A small sound classifier, trained from scratch: held-out accuracy 100%.
Rows from block 2 of a small sound classifier, named by matrix and row number. Rows with one number belong to one neuron. Each number is 128 + 32 x the weight over its row's rms, rounded and kept within 0 to 255. All counts start at 0. Numbers have three digits each.
Before each neuron's rows are labels from the 100 clips, of 14976, where the neuron reaches its highest value: "loudest band" is the band of the loudest frequency at the time of the peak; "strongest on" is what is common among them. Only what is clearly more common there than usual is listed. The data: strings of digits, spoken by a formant synthesiser in many voices.
# fc1: first MLP up (model.blocks.2.ff1.fc1.weight, 640x160), inputs 0-53
# fc2: first MLP down (model.blocks.2.ff1.fc2.weight, 160x640, transposed), outputs 0-53

loudest band: 4000 to 8000 Hz
strongest on: clipping; first digit: one
fc1.258:088128142097198104110146077130127124101124060148131097162129143111071096144108107155067157161121160101162106159147160070182108142183069075081138142136151108148088
fc2.258:108093078120164107182145144145141141147118079156111132183131084143094115121162098184134074132137137084115133126136095139179104118110125128154085097110153114131107

loudest band: 500 to 1000 Hz
strongest on: first digit: seven; last digit: seven
fc1.369:128130097198122067091143181178069112086165173094142114152108129179147130098153153101128114149097118134150135124110094105103096161135144077139113171116100158123100
fc2.369:143173150118184166159178091119122131154179137136127114130137107115162141121142144098122216189137040106092134124120145151096107144081181106126191121173112071125112

loudest band: 250 to 500 Hz
strongest on: "seven"; first digit: seven; last digit: seven
fc1.155:149098176161144170131154126120083109153129143116141120164108113147142122078121180105143134168108127111158088201110103119116119149145122091137132185132130172109073
fc2.155:103173110152136129079148118178115109149128093157097162137150113084173160172172174102129177177149104170104108170131122156137076143121157126193129100121076131155161

loudest band: 4000 to 8000 Hz
strongest on: clipping
fc1.426:102126150106188128139141045112166155115088094158176109144145126111126062089111101170115134159137165080121120134115150105175118127132065156065125125116154066097114
fc2.426:143099120088124137146123122157138126132120110127116120146117078097107120126146080201153117108145146110100130142082120138186134122146112123169111072155204146133123

loudest band: 500 to 1000 Hz
strongest on: first digit: eight
fc1.338:126187118091119107104123168176131119139128108099116149153104094197097160069077135102092132117147153155138093123058143150088108193150175037096120132176125140101163
fc2.338:102122087145196154116143105170126124144126135192147101138123130080167170103159164125152136205122063148101093048193150120115095130094179143130161138122124120096160

loudest band: 250 to 500 Hz
strongest on: "six"; "seven"; clipping; last digit: seven
fc1.385:200101129095120177175159117155142148126129145127159110141064098098131097118097122092123113096128150136128088247139143069153171152175136094124126112071091114145155
fc2.385:155123122134132132112151142152112072109129150186124136060121180057189115092102145115125128082136084083118100136143105124085111146112145111166108111113119170131148

loudest band: 250 to 500 Hz
strongest on: "six"; first digit: six; last digit: six; number of digits: 1
fc1.214:169159154116147183135173105143176104087167147167178171174107142093128106142103130115137147120129115079101133214135119113173123163166141151153148123094127172134117
fc2.214:151064150130173172171157111151087155133082113046133115117156176155130115153148099068102120181092139087178135168180120105127129110129121189097128112135216103168153

loudest band: 250 to 500 Hz
strongest on: quiet level; first digit: seven
fc1.465:134159115076160146123138103128140170076112149133156149124172133106193108111159171096157154122098150068078133123069111101118105130137076113182164115120119151156110
fc2.465:104153120098103107157117144080138148071125120126157085110166109178113082191157082133107112184112141146134141132108153111136138128106071112157115129162167053142061

loudest band: 250 to 500 Hz
strongest on: "seven"; last digit: seven
fc1.83:119112171153109145110191110163125129082078159156114130115127112137125165108141166071130144133139145139128132151172094093184123124149177093120153166119127132130122
fc2.83:154141098141188098123171148158166113135142155077147161104106132074163084084145142181179102171142158179097090168119128160154098138126122097159158129105098133186148